{
  "model": "sound classifier",
  "time_shift_ms": 100,
  "win_length": 512,
  "num_classes": [10, 10, 5, 4],
  "arch": "jasper",
  "norm": "batchnorm",
  "widths": [96, 112, 144],
  "mixing": "mixup",
  "label_smoothing": 0.05,
  "learning_rate": 0.0049,
  "max_grad_norm": 5.0,
  "max_steps": 13300,
  "batch_size": 384,
  "lr_schedule": "wsd",
  "warmup_steps": 1330
}
Rows from block 8 of a small sound classifier, named by matrix and row number. Rows with one number belong to one channel. Each number is 50 + 15 x the weight over its row's rms, rounded and kept within 0 to 99. All counts start at 0.
After each channel's rows are labels from the 100 clips, of 14848, where the channel reaches its highest value: "strongest on" is what is common among them. Only what is clearly more common there than usual is listed. The data: strings of digits, spoken by a formant synthesiser in many voices.
# convs0: first width-9 conv (model.blocks.8.convs.0.weight, 144x144x9, each kernel summed), inputs 0-71
# convs1: second width-9 conv (model.blocks.8.convs.1.weight, 144x144x9, transposed, each kernel summed), outputs 0-71

convs0.53:53 29 61 00 46 60 30 51 41 36 41 57 60 63 30 69 67 58 41 81 47 73 54 43 00 59 65 57 58 18 52 40 58 45 60 55 44 19 67 44 39 42 34 57 43 55 31 47 10 47 34 00 41 47 66 45 49 31 41 50 39 71 47 54 41 57 45 65 42 74 50 59
convs1.53:59 50 43 22 69 69 57 53 57 70 66 60 42 71 59 41 37 56 39 38 63 43 46 06 55 26 60 52 58 55 48 58 47 59 58 45 40 58 16 31 47 70 69 53 61 32 60 61 39 46 44 58 76 37 36 75 57 68 66 52 21 40 49 30 47 45 42 47 46 50 29 30
strongest on: "one"; last digit: one; last digit: nine

convs0.136:54 56 47 66 55 50 65 49 42 00 61 55 32 38 55 79 48 55 52 61 64 66 58 54 64 74 33 57 52 53 64 59 21 56 61 61 44 56 58 48 30 65 54 58 45 49 71 25 44 37 45 49 54 48 40 51 61 47 59 67 50 48 00 54 65 10 69 54 51 67 59 67
convs1.136:63 48 43 39 57 43 47 65 46 37 55 31 30 55 00 45 63 52 47 57 52 47 68 71 53 38 50 41 78 67 18 21 57 36 48 44 35 41 54 56 30 48 53 53 47 71 61 67 02 49 37 53 43 53 41 42 51 48 47 39 64 47 05 39 43 64 52 41 51 53 54 47
strongest on: "zero"; number of digits: 5; first digit: zero

convs0.119:47 50 56 46 52 55 48 45 49 56 52 56 53 49 43 39 42 99 45 43 49 51 40 55 41 33 45 57 52 62 28 60 42 50 54 00 48 52 53 50 59 53 53 99 56 56 56 50 55 52 37 37 52 40 47 60 45 51 57 51 48 62 41 47 42 36 49 33 65 57 34 38
convs1.119:45 45 45 50 51 44 52 50 46 47 47 49 44 56 59 51 58 19 31 39 51 53 46 46 40 52 45 42 51 49 44 67 44 45 57 10 53 56 55 54 62 50 52 50 51 50 58 47 54 52 76 53 50 52 54 53 45 46 46 59 48 47 47 51 51 41 49 29 53 53 47 44
strongest on: voice: deep voice

convs0.8:32 48 28 55 53 49 39 50 33 47 48 56 50 23 39 37 04 46 47 48 50 36 24 40 61 51 50 40 43 71 39 50 49 60 47 48 46 55 36 20 39 45 52 42 47 32 56 52 64 46 55 30 49 52 44 72 52 34 50 68 50 41 49 57 52 23 47 44 42 45 49 32
convs1.8:51 36 41 52 55 54 62 60 93 67 61 56 30 30 63 49 13 37 52 45 49 47 47 44 44 44 37 36 61 55 23 46 26 27 33 54 61 27 31 19 39 53 61 39 61 69 55 44 42 63 52 53 55 45 46 70 26 50 47 58 51 46 46 64 45 41 44 57 48 53 46 60
strongest on: "five"; number of digits: 2; first digit: five; first digit: seven

convs0.45:32 61 57 39 47 49 50 68 66 68 57 53 59 55 59 60 49 57 48 58 60 58 44 51 70 60 52 47 57 59 55 45 35 53 59 54 47 43 81 50 47 58 59 59 47 43 49 26 62 52 52 66 56 56 90 42 67 57 68 47 44 57 52 52 65 17 56 60 53 45 46 41
convs1.45:67 53 67 00 49 71 44 55 39 55 65 35 52 59 64 47 59 55 31 42 54 37 66 33 58 63 48 60 51 49 60 44 38 29 54 51 56 00 59 43 70 64 52 47 47 40 49 00 39 58 54 45 43 23 39 55 51 45 59 56 38 46 46 40 46 82 34 62 50 45 51 51
strongest on: "seven"; first digit: seven; number of digits: 1; last digit: seven

convs0.46:40 62 69 57 65 46 35 63 83 61 00 64 32 62 43 47 71 50 42 69 46 63 56 37 45 83 65 78 52 47 75 75 40 51 56 57 50 29 61 54 63 61 39 58 28 66 64 51 32 60 58 96 59 54 52 45 52 58 69 53 45 59 72 51 52 49 20 68 52 62 55 54
convs1.46:53 41 14 34 45 39 60 06 27 58 00 47 28 55 28 60 56 46 36 54 40 40 41 41 58 35 42 76 38 43 54 58 43 60 59 48 55 53 34 52 72 52 50 42 33 45 28 52 45 52 30 50 57 47 30 45 44 45 54 52 29 32 23 45 39 39 24 50 49 38 43 28
strongest on: "one"; last digit: one; first digit: one; voice: child-like voice

convs0.135:53 41 56 58 72 56 60 63 61 56 58 43 57 63 42 65 61 57 49 47 70 47 40 56 52 43 42 54 55 65 47 45 50 48 65 56 34 44 55 50 63 41 40 57 53 47 68 68 34 64 54 45 66 33 62 37 00 33 62 54 50 50 76 27 64 55 48 54 57 47 68 68
convs1.135:42 53 55 49 23 41 18 52 45 50 53 39 42 66 58 44 66 52 39 41 53 71 57 25 48 54 58 56 65 53 60 59 63 47 56 51 55 44 29 30 60 75 34 52 53 60 46 36 49 51 48 59 65 66 43 60 00 50 45 48 28 45 48 64 58 57 48 52 49 45 37 27
strongest on: "zero"; last digit: zero; number of digits: 1; first digit: zero

convs0.0:69 48 50 59 60 58 70 47 48 56 54 03 54 26 62 52 17 51 42 39 51 51 46 52 53 49 53 54 28 40 52 52 65 24 44 40 44 40 15 41 58 46 55 45 50 58 37 47 44 07 52 46 51 56 48 36 49 55 48 46 47 53 63 65 58 45 61 46 45 50 51 54
convs1.0:27 57 43 38 59 19 23 58 51 33 39 25 40 68 00 32 49 54 57 48 47 52 33 39 10 49 55 50 41 34 50 30 58 73 39 57 40 53 44 51 41 48 39 56 39 12 39 45 52 43 51 22 41 57 44 21 41 66 40 49 38 47 41 00 39 55 32 44 49 65 47 62
strongest on: "one"; number of digits: 4

convs0.90:79 50 36 39 10 67 19 56 37 45 30 47 42 63 54 40 41 50 61 38 51 47 44 66 43 72 33 29 45 18 66 31 42 55 71 34 49 70 14 46 29 48 49 40 44 74 62 43 61 59 59 65 73 97 08 38 52 38 38 52 68 62 65 37 50 66 27 50 57 52 55 47
convs1.90:54 39 39 33 12 36 68 53 39 39 48 50 54 44 35 48 75 69 36 48 48 42 53 38 35 34 55 59 34 45 40 41 61 37 67 58 60 54 41 45 53 42 44 34 53 32 40 35 38 59 41 68 52 26 48 42 21 56 02 41 60 69 42 27 53 39 00 61 47 61 44 53
strongest on: "seven"; last digit: seven

convs0.1:37 40 45 49 54 55 66 30 50 43 36 24 48 64 50 30 51 40 53 91 57 43 77 45 48 38 38 47 41 45 28 43 58 18 51 00 52 69 47 33 33 66 58 07 49 35 68 64 48 29 34 40 40 40 55 28 47 48 46 28 44 79 33 47 49 42 36 44 33 34 33 57
convs1.1:57 18 53 42 48 54 32 43 56 45 61 55 43 57 41 41 25 99 43 37 40 42 42 33 74 60 48 48 58 53 48 50 52 70 64 02 39 48 63 28 75 49 49 52 43 44 59 35 48 51 33 40 45 61 50 57 51 52 51 51 53 63 55 60 50 51 59 45 47 52 50 54
strongest on: voice: deep voice; first digit: two; last digit: two; first digit: six

convs0.25:55 61 72 71 67 46 62 67 51 42 86 42 54 50 62 51 43 48 62 53 63 28 63 66 30 40 47 44 43 29 54 38 33 35 57 47 19 67 63 53 52 60 52 52 73 46 61 52 43 54 53 54 43 61 27 41 80 27 62 50 59 55 63 41 72 67 61 52 51 59 37 28
convs1.25:49 52 58 49 42 35 42 51 32 22 49 51 51 41 43 53 48 61 30 49 47 57 43 47 63 61 34 00 52 54 49 62 52 59 57 58 42 40 46 49 53 50 49 51 47 53 37 37 54 53 49 49 52 53 42 55 56 54 42 58 52 50 59 41 51 50 44 54 54 53 51 35
strongest on: "seven"; last digit: seven

convs0.93:55 65 34 77 55 48 22 51 58 66 00 47 53 70 54 36 71 52 39 55 55 76 54 61 54 67 51 43 48 55 70 58 45 42 61 46 49 48 58 41 58 39 61 49 43 56 58 51 46 60 69 83 20 38 48 33 16 48 24 14 23 50 86 58 64 54 55 45 54 47 37 43
convs1.93:45 53 08 47 49 54 30 39 51 40 00 52 54 53 56 51 62 46 46 52 52 55 50 38 57 55 57 73 54 49 44 59 51 67 47 49 60 54 42 52 77 47 46 40 57 47 45 43 62 58 52 48 47 60 47 44 00 65 10 64 21 61 60 40 67 54 47 53 43 51 24 34
strongest on: number of digits: 1; first digit: eight; last digit: eight

convs0.7:31 38 51 68 69 52 54 36 28 15 60 39 43 59 12 57 59 68 72 58 56 47 31 22 32 53 62 56 44 29 53 28 38 45 67 64 60 40 44 36 55 66 62 60 53 20 46 52 45 50 54 56 45 31 69 47 69 33 45 36 58 53 43 44 53 44 65 56 49 79 22 54
convs1.7:27 61 58 58 78 54 55 50 51 00 62 56 54 32 45 68 65 27 47 40 70 59 52 47 41 23 48 42 55 60 45 49 41 43 46 34 44 50 29 29 48 56 69 16 61 55 32 50 57 34 51 64 24 38 52 72 35 52 48 56 19 46 51 64 56 39 48 41 36 66 36 39
strongest on: "zero"; last digit: zero; number of digits: 2; last digit: one

convs0.69:39 65 51 71 76 37 31 48 75 77 58 50 69 52 55 55 60 53 51 70 73 54 35 45 56 58 42 36 54 54 40 57 61 57 20 30 65 75 51 65 54 16 75 44 89 47 61 54 52 60 51 62 75 42 21 54 69 37 45 70 61 42 81 45 72 49 82 53 57 35 51 54
convs1.69:52 60 57 63 42 48 54 55 34 49 53 32 46 29 52 38 59 66 48 51 45 44 51 50 56 49 70 58 68 44 51 48 33 52 58 53 40 41 51 40 58 00 41 55 40 49 36 63 37 47 65 63 45 33 15 57 48 39 05 51 47 61 56 57 38 50 41 53 50 65 33 44
strongest on: "eight"; first digit: eight

convs0.31:80 43 38 66 54 52 57 48 34 54 53 06 49 44 35 54 32 48 70 46 56 31 45 54 55 45 44 48 23 00 40 44 29 12 50 53 37 31 33 17 38 39 45 49 57 50 58 50 54 34 37 61 50 57 59 00 51 35 52 46 46 52 85 81 52 76 46 45 56 71 22 30
convs1.31:10 54 61 46 26 46 46 40 27 35 50 49 78 49 27 35 71 54 62 58 52 46 54 49 23 51 57 51 53 49 52 28 67 71 65 51 49 54 51 45 51 54 35 58 20 46 26 62 35 59 45 28 32 34 69 42 53 46 44 48 38 46 57 40 56 44 45 46 52 73 57 56
strongest on: "five"; number of digits: 5

convs0.59:45 84 15 82 72 29 71 67 51 67 69 46 55 78 68 51 65 42 47 46 64 34 56 40 64 58 37 74 46 31 44 39 48 47 59 55 13 43 36 61 63 48 54 60 56 51 49 37 35 17 63 76 62 63 47 65 66 31 64 61 45 58 74 45 69 74 45 53 44 52 70 61
convs1.59:37 34 00 42 70 00 43 39 17 32 24 57 30 37 46 56 36 40 74 58 50 47 46 36 52 58 23 06 52 66 44 59 60 63 36 59 67 38 71 63 45 44 41 50 39 50 55 51 57 57 59 43 16 49 63 36 20 69 32 50 44 37 38 50 14 51 38 64 47 55 49 28
strongest on: "zero"; last digit: zero; voice: high voice; last digit: three

convs0.37:51 65 42 65 59 59 41 63 59 52 57 15 56 27 42 42 49 51 44 47 65 52 47 50 57 39 56 48 45 43 48 51 26 70 52 34 70 47 42 62 33 50 53 35 52 54 05 56 33 29 44 54 64 45 46 33 51 51 57 62 38 39 57 45 51 30 50 57 42 44 53 47
convs1.37:51 49 48 36 38 50 21 46 33 47 52 45 46 59 53 49 55 56 48 55 42 17 43 52 54 52 55 52 61 11 47 49 63 52 47 51 48 50 47 44 57 49 29 51 44 46 45 46 51 54 50 51 38 11 43 68 45 41 40 47 35 51 42 54 49 00 44 47 56 49 53 52
strongest on: rumble

convs0.126:64 49 57 51 58 58 59 64 40 45 48 49 47 74 50 49 57 99 51 57 51 52 59 46 48 52 47 47 53 42 73 52 55 42 61 55 47 45 50 59 83 64 53 98 48 45 54 59 47 36 00 46 50 58 57 44 54 57 54 46 28 77 63 51 53 55 59 73 50 59 68 55
convs1.126:60 54 50 49 51 43 51 53 62 49 49 54 42 55 39 49 54 00 42 65 55 53 60 53 44 53 42 54 36 52 45 61 57 40 42 06 50 49 62 65 83 52 42 61 47 62 43 44 50 60 42 55 47 50 59 31 43 53 55 46 59 62 55 48 51 47 56 99 32 46 39 52
strongest on: voice: deep voice; first digit: six

convs0.9:07 59 56 63 57 60 55 79 72 60 54 57 60 47 51 57 44 56 29 59 06 45 27 49 57 64 58 61 54 47 47 53 32 59 55 49 55 33 61 56 37 66 45 60 65 36 62 21 50 53 63 68 55 56 47 35 54 41 69 63 64 52 59 26 00 24 52 64 62 28 64 62
convs1.9:96 34 40 44 64 43 57 51 51 50 53 62 41 59 64 50 50 69 20 44 00 60 44 42 55 67 54 54 62 34 50 50 50 41 36 50 56 48 39 15 65 59 25 63 49 56 32 61 70 40 50 56 52 40 40 38 44 61 48 59 48 28 51 25 07 78 53 67 66 37 58 66
strongest on: "five"; first digit: five; voice: deep voice; last digit: five

convs0.124:39 45 61 62 65 56 60 57 50 07 68 50 51 72 54 53 58 47 52 53 67 53 46 50 51 54 51 51 46 59 59 44 41 34 59 41 48 52 50 58 46 68 52 48 58 50 53 52 50 52 49 58 00 52 76 44 06 60 64 16 40 52 14 40 63 51 58 47 55 63 29 24
convs1.124:54 45 46 44 29 67 44 46 46 38 49 43 54 57 29 53 52 58 59 46 55 70 54 35 67 64 48 57 43 73 29 41 55 40 57 47 66 51 55 57 46 64 42 59 58 49 51 48 50 57 57 50 00 62 56 52 26 45 49 60 66 43 31 57 50 57 40 47 56 40 13 24
strongest on: "six"; first digit: six; last digit: six

convs0.97:37 45 67 49 61 61 58 07 47 50 40 54 65 35 35 42 56 44 48 62 53 62 46 46 44 70 49 44 14 41 54 39 62 35 26 42 58 50 16 30 59 45 56 37 00 53 54 45 57 07 55 12 55 63 54 53 46 48 61 07 28 24 30 47 42 57 36 51 58 70 49 20
convs1.97:59 40 47 32 45 53 70 28 35 55 67 48 71 14 42 46 36 62 52 42 55 31 47 39 49 32 27 55 47 41 48 52 50 41 51 34 29 47 33 42 42 51 54 53 33 46 27 57 33 46 40 67 44 37 60 51 24 51 39 01 36 33 50 47 60 34 51 39 45 33 12 27
strongest on: "one"; first digit: one; voice: deep voice

convs0.30:49 55 55 60 43 08 33 52 52 62 08 55 54 67 45 37 50 54 51 49 27 61 58 51 40 63 43 53 49 67 46 46 32 27 61 44 30 27 39 50 56 48 51 45 42 42 50 61 29 51 37 54 65 40 56 50 63 41 27 61 54 59 52 49 25 43 56 51 41 61 44 75
convs1.30:35 37 12 53 76 18 45 40 08 58 28 35 35 43 50 46 59 37 44 34 32 29 47 48 63 56 51 00 47 51 58 52 48 56 45 42 51 67 18 28 35 61 50 44 57 39 50 36 27 45 51 34 53 23 36 49 49 39 45 36 29 49 56 30 32 46 42 43 57 39 47 64
strongest on: voice: high voice

convs0.104:50 42 49 54 33 58 50 46 41 51 44 23 53 49 81 72 36 52 37 35 43 55 51 41 64 49 63 38 35 79 50 39 46 23 52 51 56 56 32 45 46 44 60 56 56 74 56 31 52 18 58 68 64 67 47 54 45 47 49 52 57 43 52 70 49 52 55 46 44 46 64 50
convs1.104:00 55 48 44 50 19 42 56 61 38 37 43 32 59 02 37 64 53 54 44 58 59 46 30 28 45 56 52 76 43 51 25 49 68 38 66 47 49 39 43 55 51 47 45 44 19 39 41 50 46 51 31 70 52 38 39 50 61 59 61 34 62 46 00 41 46 36 37 51 54 34 77
strongest on: "five"; number of digits: 4

convs0.140:49 69 75 54 63 48 47 41 55 50 47 41 50 39 44 43 52 55 32 43 56 50 34 46 39 59 43 69 53 35 40 18 43 53 44 43 54 36 50 51 52 55 51 49 44 50 20 22 43 60 50 48 41 45 34 50 59 40 52 69 47 50 36 12 51 01 49 54 33 54 64 53
convs1.140:88 41 37 39 46 59 58 39 34 51 47 65 47 36 57 25 13 62 23 45 50 41 51 66 56 36 60 39 28 67 47 36 39 47 54 58 49 54 14 09 51 37 38 41 58 45 59 60 29 23 50 29 43 48 37 59 58 37 49 17 34 39 48 53 49 60 66 39 47 39 44 28
strongest on: "eight"; first digit: eight; number of digits: 5

convs0.75:52 52 45 48 43 59 53 66 60 55 42 45 51 61 51 40 56 48 55 00 55 55 50 62 55 57 52 57 40 53 13 40 50 67 51 35 51 53 46 65 53 56 57 28 58 52 66 52 50 50 65 48 49 53 49 41 51 53 50 38 44 99 63 46 48 56 46 78 52 53 41 56
convs1.75:35 51 54 50 51 47 56 57 42 45 47 51 51 50 44 44 63 65 44 00 50 55 53 42 33 55 49 58 54 48 58 59 39 47 54 66 29 53 58 51 71 51 45 51 49 47 50 51 53 58 45 61 48 37 57 56 53 52 46 49 42 02 46 52 50 47 52 53 29 51 43 56
strongest on: voice: high voice; number of digits: 1; first digit: six; last digit: six

convs0.3:52 62 60 41 62 48 51 57 25 50 56 39 58 46 54 47 58 77 61 24 47 49 50 67 62 46 21 34 27 34 37 49 63 67 44 00 53 53 61 53 27 60 44 70 71 32 58 46 49 30 24 42 34 58 53 53 40 38 38 68 57 94 45 47 50 79 64 19 47 38 59 49
convs1.3:45 57 56 46 44 47 47 48 49 48 45 53 53 56 44 33 54 07 82 27 44 51 46 51 60 47 74 48 55 57 49 32 49 63 51 01 51 22 49 40 97 49 46 99 46 54 65 40 58 49 37 61 42 72 53 45 41 50 36 42 36 64 48 74 44 49 50 57 39 54 59 45
strongest on: voice: deep voice; "six"; first digit: six

convs0.27:59 36 46 29 46 64 46 41 57 49 52 43 55 63 43 17 50 61 31 55 50 40 30 47 21 46 57 43 21 31 47 38 21 38 25 63 34 40 29 32 43 51 54 43 58 58 41 60 20 42 57 36 58 62 34 50 49 08 65 38 34 46 23 37 45 46 40 63 43 33 36 36
convs1.27:49 27 59 35 34 54 65 51 46 54 57 35 71 52 57 53 50 44 27 39 40 22 48 41 60 46 55 67 65 51 58 66 58 65 32 41 21 34 27 18 39 26 68 33 31 26 60 39 45 49 48 41 39 30 17 71 07 42 33 35 54 68 12 42 57 43 48 32 52 54 46 50
strongest on: number of digits: 1; first digit: seven; last digit: five

convs0.102:41 55 34 26 16 43 42 53 65 22 56 58 47 65 50 53 54 50 35 53 60 45 63 33 46 49 61 26 39 29 51 46 55 43 18 49 43 49 39 33 53 16 62 33 68 62 70 54 49 53 47 39 61 49 34 31 23 44 19 58 54 46 19 27 49 61 54 52 53 47 73 37
convs1.102:53 15 57 00 00 46 42 62 28 31 58 52 65 57 41 52 44 54 44 48 50 40 41 28 71 45 46 41 44 41 46 52 65 41 54 37 60 54 31 34 52 00 41 57 32 48 39 36 51 53 45 48 54 52 39 58 26 50 28 45 55 45 24 55 64 35 48 38 59 60 40 62
strongest on: "five"; last digit: five

convs0.111:31 49 59 58 62 34 10 58 62 76 61 53 67 53 56 50 49 48 60 53 48 39 47 30 13 59 54 29 48 50 50 40 46 46 53 51 32 46 46 56 52 37 40 58 76 35 73 44 50 47 71 44 48 93 51 45 64 31 12 65 66 47 59 38 16 61 69 52 54 62 92 77
convs1.111:38 48 63 36 52 36 54 62 21 48 42 50 64 58 50 54 31 38 37 51 34 56 53 59 67 60 12 00 57 51 36 55 41 52 35 61 55 46 49 48 44 64 57 45 45 56 34 31 42 50 45 54 25 53 57 40 59 62 40 39 48 49 44 56 00 48 49 45 55 45 51 56
strongest on: "zero"; last digit: zero; first digit: zero

convs0.85:44 61 55 71 54 58 26 47 62 00 36 39 53 53 48 49 39 53 59 54 59 40 43 49 46 28 58 35 43 45 48 49 42 36 74 54 37 43 46 41 52 25 60 49 64 48 18 55 46 47 56 56 78 69 49 51 59 46 00 43 64 50 17 33 62 42 65 61 45 45 55 54
convs1.85:46 48 59 44 57 67 67 54 59 00 36 39 45 28 54 55 54 47 40 53 57 34 41 44 64 61 44 59 47 75 00 53 50 51 45 51 53 55 35 53 46 42 61 34 44 56 56 50 56 50 49 45 48 48 55 33 45 42 26 57 81 40 57 41 59 49 51 53 62 61 55 72
strongest on: "zero"; "six"; last digit: six; first digit: zero

convs0.63:56 53 38 46 33 41 60 71 70 62 60 58 59 34 47 37 64 45 34 43 19 72 41 54 47 52 59 51 32 42 30 19 43 51 56 30 50 41 57 47 60 69 42 32 64 33 68 62 68 37 40 82 45 14 54 32 60 45 75 82 81 57 62 30 24 55 24 33 38 45 63 61
convs1.63:64 36 52 19 13 35 61 12 14 34 40 42 48 64 61 49 35 71 69 57 18 60 58 45 41 48 47 58 54 32 56 62 52 54 52 47 63 45 36 36 37 55 59 57 59 51 48 13 58 49 51 40 34 36 41 43 57 41 42 56 32 55 52 52 49 58 04 55 59 51 44 29
strongest on: "five"; first digit: five; last digit: five; number of digits: 1

convs0.114:37 53 39 75 66 48 67 59 48 57 61 52 61 56 59 55 68 50 48 67 65 62 35 50 66 56 60 55 46 66 51 58 42 60 71 42 52 60 71 61 30 70 59 46 59 40 67 33 58 50 55 74 76 58 71 67 00 59 71 43 58 51 45 52 72 16 60 56 54 45 44 71
convs1.114:57 26 53 38 25 67 24 33 44 50 57 33 48 53 51 56 57 54 53 57 66 56 51 51 47 65 56 68 48 68 43 53 37 44 43 49 51 33 62 59 51 66 32 60 46 38 44 51 26 42 52 51 56 44 40 52 15 49 46 53 51 62 44 75 47 77 46 54 59 41 58 46
strongest on: "six"; first digit: six

convs0.70:48 58 52 75 29 62 60 60 48 26 61 45 58 30 54 47 68 53 60 49 36 35 71 60 69 68 61 56 44 66 47 52 33 48 51 47 37 64 48 62 36 57 07 52 43 48 51 25 48 38 53 28 80 54 17 47 37 43 65 57 31 56 23 48 59 42 73 59 31 35 63 56
convs1.70:61 44 39 43 00 29 59 51 53 44 49 45 41 42 20 42 56 51 56 43 13 63 42 45 41 51 49 41 56 30 12 50 64 59 44 49 59 47 51 54 51 30 00 41 56 41 25 84 58 64 53 47 64 43 44 51 43 46 59 45 63 56 08 41 54 59 40 48 50 65 57 11
strongest on: "one"; "eight"; first digit: eight; first digit: one

convs0.116:64 38 57 57 68 57 70 48 29 55 61 28 48 27 30 53 19 51 26 56 49 49 45 81 52 69 51 64 35 34 64 42 48 27 65 49 57 46 47 41 52 78 44 50 73 48 67 60 43 47 49 66 68 76 60 63 57 46 50 66 55 62 72 40 65 41 69 54 55 47 62 73
convs1.116:34 51 44 44 51 31 30 36 45 32 22 33 40 51 37 37 27 51 44 50 71 35 25 36 38 44 43 42 40 33 36 34 63 39 26 52 34 47 48 44 45 27 23 47 24 40 43 37 47 12 46 17 45 43 36 52 49 51 26 22 34 56 45 34 63 48 18 47 52 26 62 48
strongest on: "three"; "one"; number of digits: 5

convs0.2:65 58 88 68 75 54 75 52 60 72 70 44 47 55 47 68 53 41 46 63 34 56 50 48 67 62 64 69 51 62 42 51 47 51 66 48 51 35 45 56 52 68 35 50 53 56 66 50 52 48 42 26 01 49 57 22 77 47 75 68 53 62 77 44 22 63 63 58 53 60 59 51
convs1.2:49 53 49 42 53 49 48 47 52 59 47 60 36 66 57 48 48 54 62 52 08 56 51 49 52 62 49 57 57 50 41 49 59 59 44 47 60 45 50 50 49 57 37 54 43 47 40 46 65 52 46 62 00 61 50 51 53 56 39 32 41 52 48 45 03 48 38 47 54 44 38 17
strongest on: "one"; last digit: one; voice: high voice

convs0.141:57 59 68 00 65 50 46 40 40 66 49 42 71 60 47 39 52 55 33 60 62 65 42 38 39 42 64 67 34 40 50 41 58 46 69 47 17 35 57 57 41 35 48 51 56 43 50 61 66 44 61 50 45 31 25 35 64 22 26 67 67 50 56 21 73 38 42 49 54 51 68 74
convs1.141:40 39 52 00 56 46 54 50 24 42 30 56 56 58 49 58 25 53 18 61 43 42 53 26 54 73 39 52 52 46 39 58 54 50 46 47 60 21 56 40 23 44 42 44 53 47 28 24 58 55 45 50 43 54 32 54 41 46 25 49 45 47 00 54 51 43 28 41 49 37 49 45
strongest on: number of digits: 1; last digit: six; first digit: six

convs0.60:23 23 46 64 77 63 52 44 44 55 54 56 42 53 64 38 70 51 66 52 63 59 53 55 50 59 59 55 48 50 40 30 44 61 75 48 61 55 53 67 42 68 56 64 58 38 47 23 65 52 57 35 30 55 29 44 55 34 56 68 63 49 64 49 65 06 51 55 52 45 60 70
convs1.60:55 44 45 60 35 49 41 43 39 40 42 55 51 39 44 37 44 68 44 47 56 37 41 63 70 60 50 62 50 52 46 56 40 22 69 60 60 45 56 39 75 46 33 67 48 35 39 75 40 52 58 45 03 34 54 67 60 45 43 58 54 44 49 31 52 71 29 63 59 46 70 67
strongest on: "eight"; first digit: eight

convs0.29:40 62 69 60 80 54 58 43 04 45 64 41 38 45 46 52 49 54 44 58 69 25 26 48 44 54 62 71 33 34 53 42 43 44 48 44 60 57 51 37 46 46 63 47 65 42 49 51 48 25 53 84 67 36 57 60 56 45 72 77 49 52 95 42 58 41 62 54 44 55 51 94
convs1.29:68 64 30 49 66 26 25 15 56 76 13 39 01 55 48 48 39 61 48 48 28 45 29 39 42 48 44 46 43 49 26 42 53 42 64 46 67 48 54 47 62 45 40 38 44 48 58 47 61 52 53 31 63 56 58 43 77 64 36 61 58 47 58 52 00 49 31 49 49 49 77 80
strongest on: "five"; number of digits: 5

convs0.24:43 70 55 55 38 60 49 38 41 46 54 30 45 74 47 12 85 62 56 26 59 31 64 54 64 64 51 51 39 45 42 10 31 37 67 51 63 47 50 46 64 30 52 49 51 21 27 25 38 23 55 58 50 47 71 44 57 30 62 36 53 09 56 49 63 39 51 63 22 54 81 58
convs1.24:62 37 47 54 58 52 48 40 35 61 52 49 53 58 49 44 50 12 52 99 68 58 31 54 38 40 80 41 75 49 37 68 71 91 48 42 54 19 54 33 65 57 60 13 71 66 53 47 35 75 03 45 52 41 62 78 30 50 41 64 59 59 43 45 39 49 67 30 57 64 61 59
strongest on: "seven"; last digit: seven

convs0.39:43 52 56 53 51 50 50 54 52 50 51 46 49 52 48 59 54 79 51 52 53 59 47 51 63 51 50 48 57 56 46 49 48 51 56 02 34 41 62 55 57 51 55 68 49 54 63 56 54 44 00 48 51 52 54 46 53 50 54 60 28 48 43 49 49 45 49 46 73 44 53 49
convs1.39:42 43 56 48 44 66 58 51 51 51 53 49 58 41 58 54 58 86 44 38 54 45 61 51 37 53 54 53 57 32 38 55 39 43 52 00 51 58 52 39 35 49 51 99 57 48 45 58 54 55 00 48 48 34 44 51 57 51 51 39 52 43 49 48 58 66 51 55 49 50 55 47
strongest on: voice: deep voice; number of digits: 1; first digit: seven

convs0.42:59 64 62 25 60 52 70 57 57 67 69 52 70 63 62 67 54 52 57 47 75 47 46 49 58 62 61 55 59 54 63 60 40 62 30 42 73 61 41 54 53 60 56 47 62 61 64 64 58 65 45 62 13 45 83 38 92 65 74 57 54 59 47 30 66 64 52 47 39 78 52 48
convs1.42:45 36 44 00 23 46 39 53 50 46 40 46 54 31 51 46 70 60 61 54 46 57 47 34 55 62 57 45 53 40 46 36 53 52 05 48 58 42 47 54 42 40 49 48 46 49 25 27 41 50 51 50 00 61 24 36 50 43 56 43 32 53 13 50 44 51 42 56 59 50 42 28
strongest on: "seven"; first digit: seven; last digit: seven